config = dict(
    model='multi-label image tagger',
    image_size=32,
    arch='resmlp',
    norm='layernorm',
    hidden_act='star_relu',
    mlp_ratio=4,
    inner_norm=False,
    conv_stem=False,
    layers=12,
    residual_init='none',
    max_grad_norm=5.0,
    batch_size=256,
    epochs=35.7,
    weight_decay=0.03,
)
Rows from block 7 of a small multi-label image tagger, named by matrix and row number. Rows with one number belong to one neuron. Each number is 128 + 24 x the weight over its row's rms, rounded and kept within 0 to 255. All counts start at 0. Numbers have three digits each. After the name is the row's rms in percent of the matrix's.
After each neuron's rows are labels from the 100 images, of 14848, where the neuron reaches its highest value: "colour at peak" is the nearest of a few named colours to the mean colour under the peak; "responds to" is what is common among them. Only what is clearly more common there than usual is listed. The data: close-ups of made-up surfaces with and without defects. In brackets: how many of the 100, against the usual share in percent.
# fc1: MLP up (model.blocks.7.mlp.fc1.weight, 768x192), inputs 0-38
# fc2: MLP down (model.blocks.7.mlp.fc2.weight, 192x768, transposed), outputs 0-38

fc1.423 054:143113111092104142169149087108134149113117150116098123096108120150130185121108135141129178146150103141118132117113142
fc2.423 059:120115164142164111153149142133161117201170126104190122108147134099139065140140125113108069135098151123092157113103122
colour at peak: green (45 vs 13.2)
responds to: specks (94 vs 11.4); carpet (29 vs 11.2)

fc1.749 119:118156108110137131158118138118102150106150151147135132145139130100107128149185146140126091187103094101149168138122168
fc2.749 108:124137142124142146143130192118120120183124116149126175131138129167106090093102136090100123134126143126116142117120149
colour at peak: brown (76 vs 26.5)
responds to: leather (56 vs 11.3); specks (35 vs 11.4)

fc1.535 061:109158113115151150135141143139125101120116158115148109127151099152124109108083164108139143151146120128099152143070105
fc2.535 078:147188136151126112083119122159127168128117103124148128165088153147113120150146109125140129106126090104157096146128087
colour at peak: green (100 vs 13.2)
responds to: circuit traces (100 vs 10.9); scratch (45 vs 11.2); bright spot (35 vs 11.2)

fc1.94 076:159126132124147096130153146131069098105103089183165131110120144142140106100110141133097136124142112135113147126128120
fc2.94 083:127136128125111136106144114143125123096133182144122129121104125160163154073125111126150127146131180114101197140169164
colour at peak: grey (95 vs 33.6)
responds to: wire mesh (100 vs 11.1)

fc1.560 108:096164106131155134106205132119100147142117158107130103125077130140134084142133100166118117101149117123118117109111144
fc2.560 115:146108165145066105129140122121153106146102134138100131143124118107125208115134150109129144138135160127116117143167108
colour at peak: pink (38 vs 17.7)
responds to: specks (40 vs 11.4)

fc1.358 142:136137120175115196119113118148132122082166124091119120148100148099168093109114117099095155122116163155148126129112145
fc2.358 167:129106098097086073093117119083110130162108167143103122114157142131115149116117110157138083134131106106124127117130120
colour at peak: purple (34 vs 1.8)
responds to: carpet (54 vs 11.2); scratch (28 vs 11.2); bright spot (28 vs 11.2)

fc1.558 108:133112094126132117166116047113146082154151111102123129111063149096135161134140114127151123148106134115140149158148156
fc2.558 109:123175147109153166129158177127128142183103118143090177131100058134119123135145101147118122111135103167117112135124104
colour at peak: green (42 vs 13.2)
responds to: bright spot (99 vs 11.2); circuit traces (35 vs 10.9)

fc1.471 103:138161170153167142131153108117088064177104135116124169118127116093152152117154085136135131133113136132131135144094151
fc2.471 106:133129164090164136149119140138133135132153120140129099171089125157156144088132102099125142087085167126114096090128119
colour at peak: white (43 vs 5.2)
responds to: tiles (74 vs 11.2)

fc1.750 093:136106121179127101168128122133110155134079123128131106141149125167125127138110116144126158117123126115149113168121111
fc2.750 101:136145102111124173143128142091163095094149136126115153061110129121147137121141110107130146117116131147144106129099108
colour at peak: white (27 vs 5.2)
responds to: tiles (50 vs 11.2); wire mesh (42 vs 11.1); scratch (30 vs 11.2)

fc1.690 050:129153089073115100139115107103131138118170135114174142099109101108107124099134144131095140118120142173152124123137114
fc2.690 059:132134128142117149137126168127149100104092131138113144139157131114127131122106110165151118121194149111117100174127114
colour at peak: blue (32 vs 0.6)
responds to: carpet (48 vs 11.2); woven cloth (46 vs 11); scratch (41 vs 11.2)

fc1.373 095:110151126125104152184098087107132148105120129116163139150154119139110128112148135116126127129120163125169127147130123
fc2.373 094:131102101140108128088123147150165081140095109117159114098129113126103191156163114136100150099167133122130088101120108
colour at peak: pink (38 vs 17.7)
responds to: scratch (69 vs 11.2); brushed metal (31 vs 11.2)

fc1.267 076:097121107179126174164145157115100105115087101126154095121115124100111182091134117146118120142117086125143140094111143
fc2.267 096:146108156114134096081116109147144134152169171104106130134146164162118117172156151094156130111136159124115093129149128
colour at peak: pink (38 vs 17.7)
responds to: stain (49 vs 11); brushed metal (43 vs 11.2)

fc1.567 073:172118142113111151113091163187146154124141155175121140130108118119116155143132156124120123097162078075092156121150165
fc2.567 083:103132118073131093146150100102114131157106123166090140161131095156153128129138140148185143104120138128160121125091097
colour at peak: pink (49 vs 17.7)
responds to: brushed metal (99 vs 11.2)

fc1.442 129:092166173147127121114175146142121137155115108107143157106156114109142122115163111106140136132128098131157120164136107
fc2.442 144:122135093134163127132130122151133162143134113131143133119149101072119181108163191143106140097145087136132132125117143
colour at peak: white (31 vs 5.2)
responds to: tiles (40 vs 11.2); brushed metal (30 vs 11.2)

fc1.45 101:135117128148155083111157130112129117094120113132112095146151135156121165140152141111139109128114115154161118126159162
fc2.45 112:109136123142154133123103103131125104157157118123131156150114116108105110128120099141092176156133079140119150124120125
colour at peak: white (40 vs 5.2); pink (37 vs 17.7)
responds to: tiles (70 vs 11.2)

fc1.293 053:107161110127101078179113116106147126179168172103181129095087143097194147095131131122151097122110113161117108096115104
fc2.293 048:196130121128180126178167130118116118113184076149106158126107107110125101134127141127100125153121140127097138110137125
colour at peak: green (31 vs 13.2)
responds to: crack (55 vs 11); specks (45 vs 11.4)

fc1.368 049:119099116156074127117149161150130134136147147159168133092161110087142117127164091109155140104102152184124088089118104
fc2.368 046:154158144087160142104136153086165131153134131098136158105090126099149129095101153152113101103153164116164127111117096
colour at peak: pink (49 vs 17.7)
responds to: scratch (100 vs 11.2); brushed metal (59 vs 11.2)

fc1.249 064:153164163134102114092142109147163172155164139144109131168136113122172158129136112126112144159162104141184153110091107
fc2.249 083:061107106131143144115121192081146081096115100159160115080137105127124137129135135185123088109126137114092102166093117
colour at peak: pink (38 vs 17.7)
responds to: smear (37 vs 11.1); tiles (36 vs 11.2); stone (33 vs 11.1)

fc1.529 090:123071093184106126148149149160143147126114136164160123108153125112112120140141109103117119116116143159148099056125121
fc2.529 084:154150165090120145092126122093155121134165143103186127068123079117161099128109135101165109123113150094147119146119111
colour at peak: pink (51 vs 17.7)
responds to: scratch (100 vs 11.2); brushed metal (68 vs 11.2)

fc1.573 101:156103131149121102130167129133056116123112100162097094129109123121129121111057080113133118139154066119129134095121120
fc2.573 127:110180167112117155095129138107140127144120138123154163143135129146141112133158166132157123100136158138120152159137120
colour at peak: green (44 vs 13.2)
responds to: circuit traces (32 vs 10.9); specks (32 vs 11.4); woven cloth (30 vs 11)

fc1.63 146:132120201162138130135178110078155138110094157141111176112132121082127172147150104115174151128115153146119147133142130
fc2.63 138:157107116104182136124136134102145107103132174126146165157160112147141111139140123144152129131122144090112150124098124
colour at peak: white (25 vs 5.2)
responds to: tiles (40 vs 11.2); no defect (36 vs 11.3); defect: none (36 vs 11.3); bright spot (29 vs 11.2)

fc1.303 091:124117118159105131145103139138148149126129137179116113165129163150123139128104155143130109120062136123138127134136139
fc2.303 092:178123128127121124110106122100125146126118054100140100133128137116145093160177104127159135151128106146117125200143128
colour at peak: green (39 vs 13.2)
responds to: wood (27 vs 11.1)

fc1.92 087:111112102131132124070109147158122145092136118144161108131123113141064129132117130090147105123107135127163096100126126
fc2.92 109:115121162121126129197160116108124099147142138109119164133126138135171112126122119139117152129124070126109138146111116
colour at peak: green (34 vs 13.2)
responds to: circuit traces (33 vs 10.9); wire mesh (31 vs 11.1)

fc1.78 099:114134111133137172068138116075155109171116079145157094136125106097163138144112118091167107097137154146157138105156109
fc2.78 118:118119139125167164133130095059116133128131148160106122141090111143142170146122129111114101181161116101122142155121115
colour at peak: white (56 vs 5.2); pink (40 vs 17.7)
responds to: tiles (100 vs 11.2)

fc1.401 152:131153143131130127095137098154159130146134121092134132147110111104096125139155117095187122122084144161106115139159119
fc2.401 135:134156079082137154134154098138116131116139081098142124111159155151109150129135177173140115080133115144139112138098151
colour at peak: green (88 vs 13.2)
responds to: bright spot (100 vs 11.2); circuit traces (83 vs 10.9)

fc1.209 123:138113084108106136088160150139129141141108131127116156135155099110117158174133111061124128078143118130132131107148149
fc2.209 131:146156134124140094120125140128119105115121120124104080148104163136153124087118142164127133135142120134103151128098093
colour at peak: brown (92 vs 26.5)
responds to: wood (98 vs 11.1)

fc1.583 095:119100158112139154152137167114170126149124102099066157104186165140139138157112091138167122111144148167111132135190135
fc2.583 109:128151092166142158119141115151130143130116145089153133088152174126162166074134086155064132126135097081130095104101142
colour at peak: brown (66 vs 26.5)
responds to: carpet (100 vs 11.2)

fc1.669 040:093140166145107106097122109141144140166095135103130131121143095155146148112175080123159116132123133123099128099099087
fc2.669 054:134150162107179138145162129079133123093147113167116123142125129084140166126147119086110145112155125146154107128090170
colour at peak: white (61 vs 5.2)
responds to: tiles (89 vs 11.2)

fc1.555 034:130128159130116170145134081144131139126130105120154103098119137130186124123169140117120141110121142150114092063134099
fc2.555 038:151157125100136104095142178140108118142100177108086138124139142107065103144124134137117114120165111143148128172106128
colour at peak: grey (61 vs 33.6)
responds to: scratch (39 vs 11.2); stone (34 vs 11.1)

fc1.362 075:135116178113161169131143070112141135132133133138132121094116130117154193125112142066147105137094173110123086093133144
fc2.362 083:156168072100098115122096128070112140147110147135144137129138132153137108130121117118118096125114158158143108112151110
colour at peak: purple (34 vs 1.8)
responds to: woven cloth (100 vs 11); crack (30 vs 11)

fc1.641 085:158139106134118158154137110127116149129130103120109114093095160089112145119147177107136155119070121177109117140131139
fc2.641 077:142087151136160123113159110101188144163137110117151159116144135171170117142143116118117119129186141158068141120140110
colour at peak: green (46 vs 13.2)
responds to: specks (100 vs 11.4); circuit traces (31 vs 10.9)

fc1.523 067:133162148176120168108147137101125124124141160111099098157128154132136104148079115140132158088104131120173115124137105
fc2.523 083:125127130074159089159114113117113133160151121137151157089095092143130136146142201147106085152150143129095122146125149
colour at peak: purple (25 vs 1.8)
responds to: carpet (33 vs 11.2); bright spot (31 vs 11.2)

fc1.515 131:129129108123144152117141096125102148147143098131136142080113115154135166109160087133137130133112152166169122155103161
fc2.515 118:119157122104126126141111125105144102158123109142116115126101144119130105136113149130122159145186100153175133136163157
colour at peak: white (33 vs 5.2)
responds to: tiles (57 vs 11.2); bright spot (48 vs 11.2)

fc1.73 091:133137106129138145096138108111142142140113119143131092123104126162135132144097097142155091129143154148104157119101083
fc2.73 103:095155123129154130119100112089112118115101131137158115114129103139144141153132140138115099133101134113130132162143115
colour at peak: white (46 vs 5.2); pink (44 vs 17.7)
responds to: tiles (100 vs 11.2)

fc1.217 060:136122100140128136137116150129114140145157135127130104128161140134061120139098130121106107089136103110153092108165148
fc2.217 077:138115119117150145184153134144134125121159111126117174134092115087178127090127120199117125122091166100097125125087112
colour at peak: green (54 vs 13.2)
responds to: crack (74 vs 11); circuit traces (49 vs 10.9)

fc1.227 138:129104123138134142134123149077102102100132121137132059084133151102141124152152115145197125091116113102132138144170161
fc2.227 116:115132109142100139136115110185166111121087176111145160147121116127118144095142133051113115140144185100061133115148104
colour at peak: pink (40 vs 17.7)
responds to: brushed metal (69 vs 11.2); bright spot (54 vs 11.2)

fc1.106 111:090094105123136134133096131125147149133146129077112164152120116114119148131093095112091121152135121156139101123123087
fc2.106 129:176167124141094126108119109156091106140102126140144124168123145142126103139145145129165153105130123143132112124153143
colour at peak: blue (29 vs 0.6)
responds to: carpet (76 vs 11.2); stain (36 vs 11)

fc1.671 127:141132127182152137155112111128134115126069122124124145153156107177107095132125159126146137140127120106090136127115095
fc2.671 146:123166115106134160120116133143170165133107075116165117122125100127129113104119102137129165117135090140165089091101118
colour at peak: green (91 vs 13.2)
responds to: circuit traces (91 vs 10.9); scratch (49 vs 11.2)

fc1.752 125:109168187147167163159128088148130088087084132163191126107112135089146097135111132138119145159152145131157112169131157
fc2.752 128:159105078130121155147145157110144132109163070148101145142141094157121129114173109073091115147145097134092119099136117
colour at peak: white (37 vs 5.2)
responds to: tiles (63 vs 11.2); scratch (34 vs 11.2); no defect (33 vs 11.3); defect: none (33 vs 11.3)

fc1.69 104:107109107112089146154160161139131093111133098123118131166106124139122134149142115126110154149127099112138112141122101
fc2.69 113:156144102162152160101101115134199122138158170122080123145177129112132123158136115119093107139162127149110185149104082
colour at peak: pink (58 vs 17.7)
responds to: brushed metal (83 vs 11.2); smear (38 vs 11.1)

fc1.22 089:130114120135145139154103118076126119098128147122167138158160151132116151184143114109126173127138089096135153170156142
fc2.22 091:142156106129147081078154114117155122191095112122164091147109107145175156118159133121147116166130164117116096071085151
colour at peak: pink (49 vs 17.7)
responds to: brushed metal (63 vs 11.2)

fc1.173 079:126169166115126138156120115143121072135138120136106137122146114143096127133119107124121196170124152095122120127123100
fc2.173 085:163151099114169137092127111117112159153112145104120115117119115108122134129146138156121096118118106110110157104108143
colour at peak: green (100 vs 13.2)
responds to: circuit traces (100 vs 10.9)

fc1.182 102:158149148147111104122126116103135126170110128127092086150106165149116092137096102123131130148138134112177146095146116
fc2.182 093:148163132130126135133103109116093144146149099152156146108124103118123174124153175111114123108173151144104095125124070
colour at peak: white (33 vs 5.2)
responds to: smear (99 vs 11.1); tiles (65 vs 11.2); wire mesh (34 vs 11.1)

fc1.283 124:151124132068115154148120156106132140150143157174111139126142081113129152133125087145138166123149130120176108113071178
fc2.283 126:093162149169126105177152127118126136097139166112173103153113129153125132136139136141116117139082124115131124137109080
colour at peak: grey (67 vs 33.6)
responds to: stone (46 vs 11.1)

fc1.24 100:120168143138116090138125110127123114146115154102129127129143130122161147145101121127125137145148118149102104112139179
fc2.24 095:124139117133114114156105141119154140165199129141101096108106151089099115141173153160099119122110123114140088142107112
colour at peak: pink (47 vs 17.7)
responds to: brushed metal (100 vs 11.2)

fc1.224 019:104120114124113132157145108100133123125125130117115141153118150132133093117080150141153099133121109155157119135151112
fc2.224 023:156110112096184124105126154156157093114136107156114130142113122101095135137132126136119111123153132151100131128047102
colour at peak: green (42 vs 13.2)
responds to: smear (80 vs 11.1); woven cloth (34 vs 11); carpet (31 vs 11.2)

fc1.728 089:122111138139104132071133113163101124158104143150120145126090102129098126106104121110122130135173137155094110178143119
fc2.728 105:123133149101107152098145081147112091146138115119128094124150128084098125126144153190139103115129127143094127148116112
colour at peak: white (51 vs 5.2); pink (46 vs 17.7)
responds to: tiles (100 vs 11.2); bright spot (33 vs 11.2)

fc1.559 130:161120150147085089131103122119101097159111125142103123139106085136135141127161130134106126150115127155103090110157158
fc2.559 127:095151126084147126147100114111137108144121131129134150125100152197109106111138157144149106099105144101140101150140102
colour at peak: pink (41 vs 17.7)
responds to: stone (41 vs 11.1); dent (31 vs 11)

fc1.351 063:123111124131147091141139118104133139134140175109116110132136130143119102133142125134120166116094135157091128109132148
fc2.351 068:152134137171118107138151122134152103132094119102163140140110119153166125089149162140143158116134161137143079159139134
colour at peak: green (51 vs 13.2)
responds to: specks (100 vs 11.4); circuit traces (46 vs 10.9)

fc1.753 045:162123149113142104156116135077110116130153129098124132068148089130114107150160130133151154067152080107102120159146141
fc2.753 054:136117119103118136096139172154153147147121141171124128109122123095146135125147104127078073152138164155155134103101154
colour at peak: pink (40 vs 17.7)
responds to: stone (88 vs 11.1); crack (57 vs 11); specks (29 vs 11.4)

fc1.42 039:106134160116125113110081115117204087169131090110110138134126122135104141124126135147124132121113092088148146101162112
fc2.42 058:126138126142142135132162121142088146127127166164115111132138133116147147133127094113136106158134162134174087127083163
colour at peak: pink (59 vs 17.7)
responds to: tiles (54 vs 11.2); dent (35 vs 11)

fc1.6 084:137166126107149140085115130112124148147154113130107135128115123145117135123183086111130089100124148121118122115137096
fc2.6 098:137110119153123098175140096122135136117106124137125124149105158146149141145105135154071108105136134125164104146111147
colour at peak: pink (46 vs 17.7)
responds to: stone (66 vs 11.1)

fc1.687 050:130105168157127100114136161139097132092111153132131144154109117125159136128122149133125185138127164113114118143091131
fc2.687 058:180136049109150125135111111121107147139125136123101143125102142125121160141120113128137133093147091145131154122151128
colour at peak: grey (63 vs 33.6)
responds to: carpet (44 vs 11.2); woven cloth (36 vs 11)

fc1.330 108:129179159147111104138158118086112109160134156160090124129121095170104147152110107084157154117141133091123160147103133
fc2.330 116:152137092133130129078101117111133124163146140110145130126116141116130142122148133125145118101149131140141090123105128
colour at peak: purple (30 vs 1.8)
responds to: woven cloth (42 vs 11); smear (39 vs 11.1)

fc1.14 081:104140106118126171126108147117125135114101151156128091162068146149156154147090119105140105134097124131142140101129118
fc2.14 083:152079123132145114134113135106094116139150145156134103118124090111121139141149130120134088151145162130148143148127118
colour at peak: white (44 vs 5.2); pink (43 vs 17.7)
responds to: tiles (100 vs 11.2)

fc1.134 074:142165172119155110151161107124091084129091181135080189188159131155113148116146153093111145152091092118128108102090125
fc2.134 069:117118089138108149145109135147158110091153114130102110192102088112139095101143116092117120109142114146115146100121129
colour at peak: white (45 vs 5.2)
responds to: tiles (75 vs 11.2)

fc1.544 129:148155114135144093121083083150110126164147131129123111157135104108095198116101180102150128145146130117117100131147152
fc2.544 129:144100157133124103153154192157140141126103109193131142166116122146126099167165117136103108128084115124127130093110113
colour at peak: pink (47 vs 17.7)
responds to: tiles (54 vs 11.2); scratch (33 vs 11.2)

fc1.492 048:160160127126109107132128118108102095103133095116163134141136144144159112114132123116160144161100113172150138139148134
fc2.492 066:077102138166157144134158146188131134119147143117092134121119125125104107127096165121113091129136127134098111149071131
colour at peak: purple (31 vs 1.8)
responds to: carpet (95 vs 11.2)

fc1.138 071:109084090147125129129079127130115145125185145138131139119123164191149143128090114133165149134134103162113137141119126
fc2.138 090:144130118142173123140126131112123093153100100140110146149125070103106096103181123108135104113157174127115135152161122
colour at peak: blue (34 vs 0.6)
responds to: woven cloth (54 vs 11); smear (37 vs 11.1); carpet (31 vs 11.2)

fc1.464 113:138098121103107135137113108125147128165158096137141128094100120109129110172173150122148164142106108061142144119159148
fc2.464 121:132132139154133147135166133134138176131125128159111059112086139124118132103103072135094117160144098143151142121107086
colour at peak: brown (53 vs 26.5)
responds to: dent (83 vs 11); leather (36 vs 11.3)

fc1.693 102:134115138107112083118121129113129147118142109133107124162117138109106145120121146083153156127166106138131136149120198
fc2.693 122:135113116128140108137139126151145112131181137150132133133129152108117150151137133143089123114130103116141086145088129
colour at peak: pink (55 vs 17.7)
responds to: brushed metal (100 vs 11.2); stain (35 vs 11)

fc1.761 113:120109119185104096117144096102112171149157132121137105083078116104101100114170198118128132129138108130131125131125133
fc2.761 120:129146157127124168115181151135103083134134121151146145170121166131122136124143108136131127141138129121132148131121115
colour at peak: pink (37 vs 17.7)
responds to: scratch (35 vs 11.2); brushed metal (30 vs 11.2)

fc1.536 144:101135152077175076141109114101075146154095114094120091169152119129150141123088109125126116152121171135145154094134116
fc2.536 131:119177117112103144107124126121097138134135116158105118129078121133120128113141130152175147134114159145122137087123126
colour at peak: grey (68 vs 33.6)
responds to: smear (94 vs 11.1); wire mesh (65 vs 11.1)

fc1.275 085:123117082117094165102135163130144073153106139135139123113123149106133127100105162126102148097174139098098133132129160
fc2.275 095:171135128149115131110124123141133126088114122136124123117167107122102096123135155114092135133148121121171166126135130
colour at peak: pink (43 vs 17.7)
responds to: stone (100 vs 11.1)

fc1.638 049:144124151158136175140134175124143111095075112151132138134145157090161120138103117147088175127109110125116103097126134
fc2.638 052:142129097103114131163103115125149127142134131114123152103108172127096128145167149139137143133105072103132126133133117
colour at peak: grey (84 vs 33.6)
responds to: carpet (96 vs 11.2); stain (27 vs 11)

fc1.375 135:142133141112144101114177110163132139151151132090146102120140138149138073128141150078117133118125173127112127140137137
fc2.375 128:167126129128104170113132141100128109120162105138101127128158163100142131127114153147163131179100126162155146126137117
colour at peak: white (25 vs 5.2)
responds to: stain (85 vs 11); tiles (49 vs 11.2); wire mesh (40 vs 11.1)

fc1.459 031:179116181104139148125109112091115149155137122086144108159147136080126120132175139114166131126129097112096118130132152
fc2.459 036:101141101120151085098161138150141146122097093162110119099108112143100157157133150140137104113126139139125117128074115
colour at peak: green (95 vs 13.2)
responds to: bright spot (100 vs 11.2); circuit traces (89 vs 10.9)